From a checkpoint of a small image classifier.
Model: activation gelu, widths [64, 128, 256].
Data: trained on abstract colour fields from 500 small random pattern networks, 203450 training examples, 14.0 epochs.
Rows from block 4 of a small image classifier, named by matrix and row number. Rows with one number belong to one neuron. Each number is 200 + 30 x the weight over its row's rms, rounded and kept within 0 to 999. All counts start at 0.
After each neuron's rows are labels from the 100 images, of 14976, where the neuron reaches its highest value: "strongest on" is what is common among them. Only what is clearly more common there than usual is listed. The data: abstract colour fields from 500 small random pattern networks. In brackets: how many of the 100, against the usual share in percent.
# fc1: MLP up (model.blocks.4.mlp.fc1.weight, 512x128), inputs 64-127
# fc2: MLP down (model.blocks.4.mlp.fc2.weight, 128x512, transposed), outputs 64-127

fc1.319,232,177,180,226,203,201,197,193,187,220,133,157,215,201,146,185,274,189,160,173,160,263,235,166,231,223,205,208,225,202,219,176,191,245,256,237,161,221,208,239,227,152,202,195,192,174,149,140,235,166,185,197,178,247,216,225,167,252,244,180,227,190,203,199
fc2.319,139,176,145,167,128,202,214,197,183,208,187,160,178,174,212,175,191,172,163,140,225,177,173,224,220,202,266,204,230,203,258,225,198,187,183,262,204,221,174,174,189,204,184,197,243,218,200,213,288,204,185,211,213,178,178,188,195,184,252,212,216,207,215,215
strongest on: mostly red (31 vs 11.5)

fc1.264,218,197,186,215,199,177,223,238,195,199,305,196,197,243,240,173,204,195,198,198,210,191,174,245,245,180,207,198,189,220,169,224,213,206,199,167,188,148,202,161,208,251,208,121,211,250,218,208,236,215,222,190,164,215,178,173,163,221,184,212,182,164,159,200
fc2.264,180,165,207,221,192,170,236,243,193,165,213,149,190,195,186,188,178,194,142,187,181,232,264,238,145,151,157,247,182,197,175,160,209,215,215,191,233,175,180,189,220,181,173,213,203,247,217,189,189,212,199,215,267,176,209,153,230,246,194,207,193,148,198,222
strongest on: mostly red (43 vs 11.5)

fc1.146,144,252,199,198,206,157,147,218,198,206,126,180,117,208,178,211,230,174,198,214,197,240,139,165,203,203,206,192,159,221,201,197,243,179,215,165,219,203,163,186,206,180,168,231,160,156,244,248,216,208,150,234,214,200,225,157,203,243,201,200,234,206,205,276
fc2.146,205,194,189,177,132,186,236,172,212,190,228,180,197,228,172,217,251,205,190,243,219,261,223,202,147,176,258,191,179,208,161,153,198,190,211,200,192,195,166,200,224,176,165,230,268,224,176,197,256,212,221,206,210,234,177,201,267,151,182,216,163,209,180,223
strongest on: fine detail (40 vs 16)

fc1.73,199,206,242,203,202,202,191,189,224,225,189,193,164,194,156,239,221,179,217,202,249,239,181,237,195,220,225,257,194,164,167,239,163,196,219,214,220,253,219,186,221,241,158,200,223,243,195,199,252,202,202,191,225,223,186,188,224,194,229,179,185,163,120,172
fc2.73,195,162,166,181,176,280,189,199,198,217,244,209,236,207,199,223,234,192,197,194,200,214,156,195,201,227,225,193,138,241,175,232,180,159,249,245,201,202,171,174,236,208,209,208,214,219,147,242,209,196,173,249,235,192,170,166,198,191,198,208,172,169,201,160
strongest on: dark (27 vs 7.6)

fc1.190,176,218,193,176,227,218,230,141,228,169,211,221,199,208,225,232,206,187,173,260,198,183,189,280,215,221,229,202,202,252,177,187,229,204,163,192,223,173,190,187,164,243,199,187,156,190,246,183,166,192,206,181,170,177,182,219,189,203,241,193,151,269,182,206
fc2.190,230,243,158,250,192,200,224,196,201,172,196,213,226,233,287,199,263,202,209,161,244,207,207,258,196,201,228,158,212,125,187,204,193,215,217,169,174,166,187,183,233,194,170,240,263,177,194,141,161,185,205,169,169,186,175,150,231,208,162,223,162,186,196,197
strongest on: fine detail (50 vs 16)

fc1.258,267,216,224,149,166,236,236,205,184,181,168,220,184,225,214,176,169,194,168,222,180,184,222,180,167,184,154,179,194,251,226,150,186,183,223,186,278,196,230,200,237,163,231,171,170,208,219,179,235,181,228,209,136,216,228,175,255,226,218,212,227,161,187,161
fc2.258,212,189,230,162,216,211,207,161,197,121,194,176,206,252,200,160,210,217,228,254,198,194,254,164,261,189,218,216,200,188,216,132,191,173,197,205,223,211,232,222,202,151,176,199,190,197,209,222,219,207,265,193,207,178,188,197,152,158,241,220,188,219,195,194
strongest on: dark (26 vs 7.6)

fc1.111,224,227,156,198,230,191,117,216,170,202,207,203,242,154,204,222,256,214,172,238,214,197,158,187,216,200,226,195,182,239,175,207,251,202,183,133,240,206,147,164,192,206,221,200,182,181,200,165,184,214,180,185,199,113,158,178,200,212,205,204,234,216,191,193
fc2.111,233,226,182,182,209,205,181,183,248,199,183,138,246,216,158,218,191,194,232,197,181,210,214,162,192,186,213,227,164,135,219,232,181,234,251,216,172,227,203,251,173,169,217,239,220,271,205,150,244,173,176,189,165,203,190,188,168,146,196,174,257,198,154,203
strongest on: dark (28 vs 7.6)

fc1.229,205,201,232,232,204,142,228,178,200,196,231,183,163,124,180,241,198,188,159,269,181,188,143,205,183,161,158,236,196,184,197,189,226,175,181,203,276,193,214,180,227,218,205,179,197,197,162,201,176,193,201,220,251,142,239,197,195,203,210,214,182,160,194,211
fc2.229,186,228,186,116,210,213,257,161,174,183,190,193,195,236,167,173,214,237,202,161,195,236,240,184,227,217,166,185,189,178,152,162,166,174,233,199,191,234,163,228,176,237,236,225,194,126,176,165,151,215,210,210,265,153,160,167,200,193,218,139,191,209,149,202
strongest on: mostly green (43 vs 13.6)

fc1.453,191,199,213,179,174,208,186,190,214,177,172,193,159,229,120,147,184,161,224,207,192,221,182,201,198,209,224,167,235,196,220,205,213,223,222,225,150,180,160,194,249,251,256,217,149,170,193,162,172,221,159,159,253,154,198,189,192,186,211,147,217,220,228,261
fc2.453,230,161,225,189,229,179,243,159,203,211,247,208,179,205,220,208,176,225,177,152,210,188,214,216,197,213,206,252,207,203,237,209,186,163,216,208,213,201,190,175,170,192,212,197,179,209,213,178,174,163,228,247,194,217,196,166,195,228,269,192,250,180,229,224
strongest on: dark (41 vs 7.6)

fc1.5,196,224,227,192,225,183,193,200,195,208,231,206,165,170,190,174,206,153,222,215,221,249,199,145,191,192,179,172,191,161,186,210,179,156,204,194,193,235,199,256,264,196,193,246,214,238,234,239,129,145,276,172,231,250,149,194,168,217,180,147,244,227,198,155
fc2.5,246,194,253,193,176,210,205,193,226,168,186,228,211,207,209,212,221,242,162,229,167,152,193,239,197,214,179,262,204,196,245,186,133,179,186,227,202,215,199,210,255,196,197,201,245,255,172,182,202,236,197,119,224,189,187,220,263,163,254,177,187,169,221,204
strongest on: fine detail (35 vs 16)

fc1.377,210,212,175,134,147,224,188,223,150,184,193,166,212,208,198,218,186,157,123,222,165,205,171,191,242,225,202,203,162,200,199,200,184,200,184,180,182,233,180,244,239,202,216,188,255,206,226,192,232,210,206,152,194,185,179,154,170,212,222,161,193,161,190,224
fc2.377,232,211,177,178,176,198,110,173,162,254,147,216,231,188,195,200,198,160,205,215,217,201,186,196,215,211,232,179,183,228,247,229,224,210,199,234,191,210,212,205,186,178,208,253,196,224,111,177,195,234,165,202,253,193,167,186,165,217,214,223,178,183,188,238
strongest on: dark (35 vs 7.6)

fc1.94,181,222,179,127,151,193,209,153,217,178,263,210,265,207,194,199,209,223,197,250,219,215,190,238,227,222,223,189,200,175,159,269,207,218,179,163,211,207,229,158,173,196,234,172,218,192,201,190,225,228,230,210,164,167,186,164,250,171,229,172,204,194,251,153
fc2.94,240,256,200,179,217,199,234,181,249,255,175,185,172,177,210,170,264,199,214,222,207,250,274,221,247,213,224,228,256,183,183,170,205,210,201,205,162,209,229,260,208,174,195,182,185,261,223,191,160,227,171,226,201,216,220,200,227,223,210,221,255,149,192,119
strongest on: dark (39 vs 7.6)

fc1.63,209,213,239,200,210,205,236,246,178,210,230,176,231,211,257,235,161,256,258,146,232,207,201,221,178,180,216,189,198,124,222,194,224,145,226,196,214,167,227,180,245,222,236,201,178,163,210,194,184,195,181,205,170,197,172,134,195,212,147,182,171,225,172,204
fc2.63,214,223,189,249,199,208,175,232,193,189,201,188,221,188,213,213,188,241,188,218,287,178,219,193,192,195,214,165,144,178,189,190,195,225,233,243,194,213,224,208,216,202,160,200,182,160,212,215,236,219,204,142,154,120,203,275,203,160,189,228,237,211,171,236
strongest on: mostly red (29 vs 11.5)

fc1.388,230,217,198,194,180,219,195,147,152,178,193,172,194,179,222,250,228,191,229,160,236,218,192,214,228,226,211,187,242,265,193,177,230,191,208,122,214,138,176,171,153,164,204,208,202,235,210,211,200,217,186,150,148,213,183,176,228,139,193,204,208,210,164,212
fc2.388,172,217,208,215,157,188,173,267,197,111,199,229,172,268,157,183,199,199,220,238,192,213,210,153,178,197,165,196,185,185,193,158,195,168,215,205,219,212,161,220,160,204,155,158,260,242,201,126,176,195,228,202,192,194,204,186,209,195,182,177,155,194,189,229
strongest on: mostly green (32 vs 13.6)

fc1.180,258,256,195,205,216,192,218,208,186,234,201,238,177,181,210,213,168,221,222,208,169,185,191,203,176,203,206,172,217,175,206,158,150,215,193,196,218,170,140,245,183,205,211,229,220,211,236,183,190,220,242,187,188,177,205,136,217,212,207,169,182,228,240,231
fc2.180,185,181,160,185,182,124,183,207,179,172,194,137,137,224,175,151,210,159,200,169,203,208,218,147,163,232,187,236,231,201,215,183,186,220,253,239,203,192,192,203,209,206,232,209,189,205,188,183,172,245,247,189,199,220,218,180,215,221,151,234,208,162,185,201
strongest on: fine detail (35 vs 16)

fc1.28,165,229,204,243,214,169,186,167,193,222,224,231,189,224,230,204,223,194,251,213,213,177,199,215,180,148,212,206,172,233,276,192,194,222,238,193,266,151,229,204,180,167,217,159,203,209,227,210,249,202,235,175,170,240,136,181,176,257,165,198,177,176,197,254
fc2.28,171,172,213,205,196,157,271,212,176,193,201,259,195,161,157,204,196,169,207,263,178,259,212,253,199,198,173,242,235,171,208,218,224,197,173,211,110,212,189,231,226,237,185,197,205,191,170,173,232,185,168,201,220,194,161,253,156,219,134,196,224,219,217,158
strongest on: mostly green (32 vs 13.6)

fc1.231,180,200,218,213,217,219,180,182,231,195,238,155,161,181,230,243,163,176,203,229,221,180,184,226,232,178,179,212,216,201,214,161,209,217,204,155,245,179,213,147,210,203,202,186,166,168,206,176,172,209,242,180,208,189,172,213,219,215,162,177,231,270,157,255
fc2.231,210,191,190,149,211,163,135,188,233,231,228,213,205,203,290,234,199,216,175,166,236,165,210,210,212,148,222,228,202,116,194,188,260,191,159,225,200,197,202,227,182,200,183,204,227,196,227,157,246,200,217,162,180,171,212,216,243,190,194,154,203,237,214,185
strongest on: fine detail (46 vs 16)

fc1.396,171,224,155,155,192,247,178,173,197,203,184,189,215,262,193,244,197,191,201,211,167,190,225,155,199,183,236,178,233,251,231,153,183,154,243,239,206,181,205,190,186,157,192,193,256,180,234,150,214,140,170,220,207,120,169,143,233,219,168,179,135,236,188,212
fc2.396,146,202,199,191,231,172,178,209,196,186,204,253,248,175,198,204,230,202,160,259,207,169,254,228,180,232,188,193,154,220,274,183,210,208,198,210,218,189,158,181,174,194,196,250,202,184,186,185,161,176,191,228,240,184,153,222,171,213,190,245,161,168,211,179
strongest on: fine detail (55 vs 16)

fc1.275,179,211,213,189,170,159,195,268,211,145,247,286,205,150,175,180,191,238,193,192,166,212,198,217,194,200,242,210,217,165,225,123,181,205,165,243,149,210,202,191,160,245,216,238,222,160,165,142,233,210,210,200,226,226,176,210,217,150,196,175,186,192,211,228
fc2.275,227,160,202,178,236,227,230,208,214,210,197,182,207,248,186,209,204,171,204,207,182,205,193,221,257,239,230,181,217,159,163,226,170,251,238,181,166,91,224,234,220,227,160,209,234,150,233,222,211,250,232,200,206,208,201,212,179,210,212,228,220,218,202,213
strongest on: mostly green (43 vs 13.6)

fc1.168,254,203,148,197,191,173,183,207,216,220,218,223,224,232,226,193,226,206,199,155,169,156,241,185,198,200,175,196,217,199,259,202,165,238,251,209,188,229,200,203,200,241,189,208,274,220,213,204,184,213,251,229,145,241,191,211,197,205,204,221,204,259,150,222
fc2.168,198,190,198,224,269,222,221,195,142,229,188,166,186,186,213,234,216,201,196,257,213,191,226,143,229,151,242,162,201,155,234,188,184,179,184,186,204,214,162,149,234,203,197,180,219,159,210,217,160,182,197,177,254,207,238,183,178,194,203,211,268,263,153,216
strongest on: fine detail (57 vs 16)

fc1.269,205,223,191,183,204,182,189,219,210,214,190,213,231,132,216,195,251,235,206,260,204,197,213,156,201,255,182,164,227,172,147,193,171,229,166,166,167,209,231,172,220,181,231,273,201,181,210,195,226,195,193,152,222,168,182,190,190,196,239,247,220,242,216,203
fc2.269,225,213,232,171,172,177,215,190,237,180,257,209,208,157,208,191,215,193,138,208,171,153,210,159,182,207,211,224,217,220,171,207,222,210,220,203,139,202,185,235,158,184,182,197,191,202,240,178,257,176,149,138,196,178,182,231,223,207,198,231,215,204,240,183
strongest on: dark (28 vs 7.6)

fc1.306,176,226,243,209,201,186,196,229,162,189,139,202,191,233,174,193,253,203,218,247,162,229,214,199,208,228,142,203,191,193,190,233,225,217,223,195,263,172,218,203,250,171,189,195,200,185,170,229,183,191,167,163,234,227,201,220,177,148,194,210,209,215,250,181
fc2.306,235,213,185,200,215,183,214,245,245,243,188,199,208,201,187,149,183,225,206,171,253,170,260,188,237,192,193,145,200,250,201,235,208,212,245,158,149,244,178,181,211,173,216,210,212,133,203,166,220,226,258,175,232,204,220,196,244,205,170,197,226,199,249,234
strongest on: mostly green (93 vs 13.6); smooth (58 vs 10.9)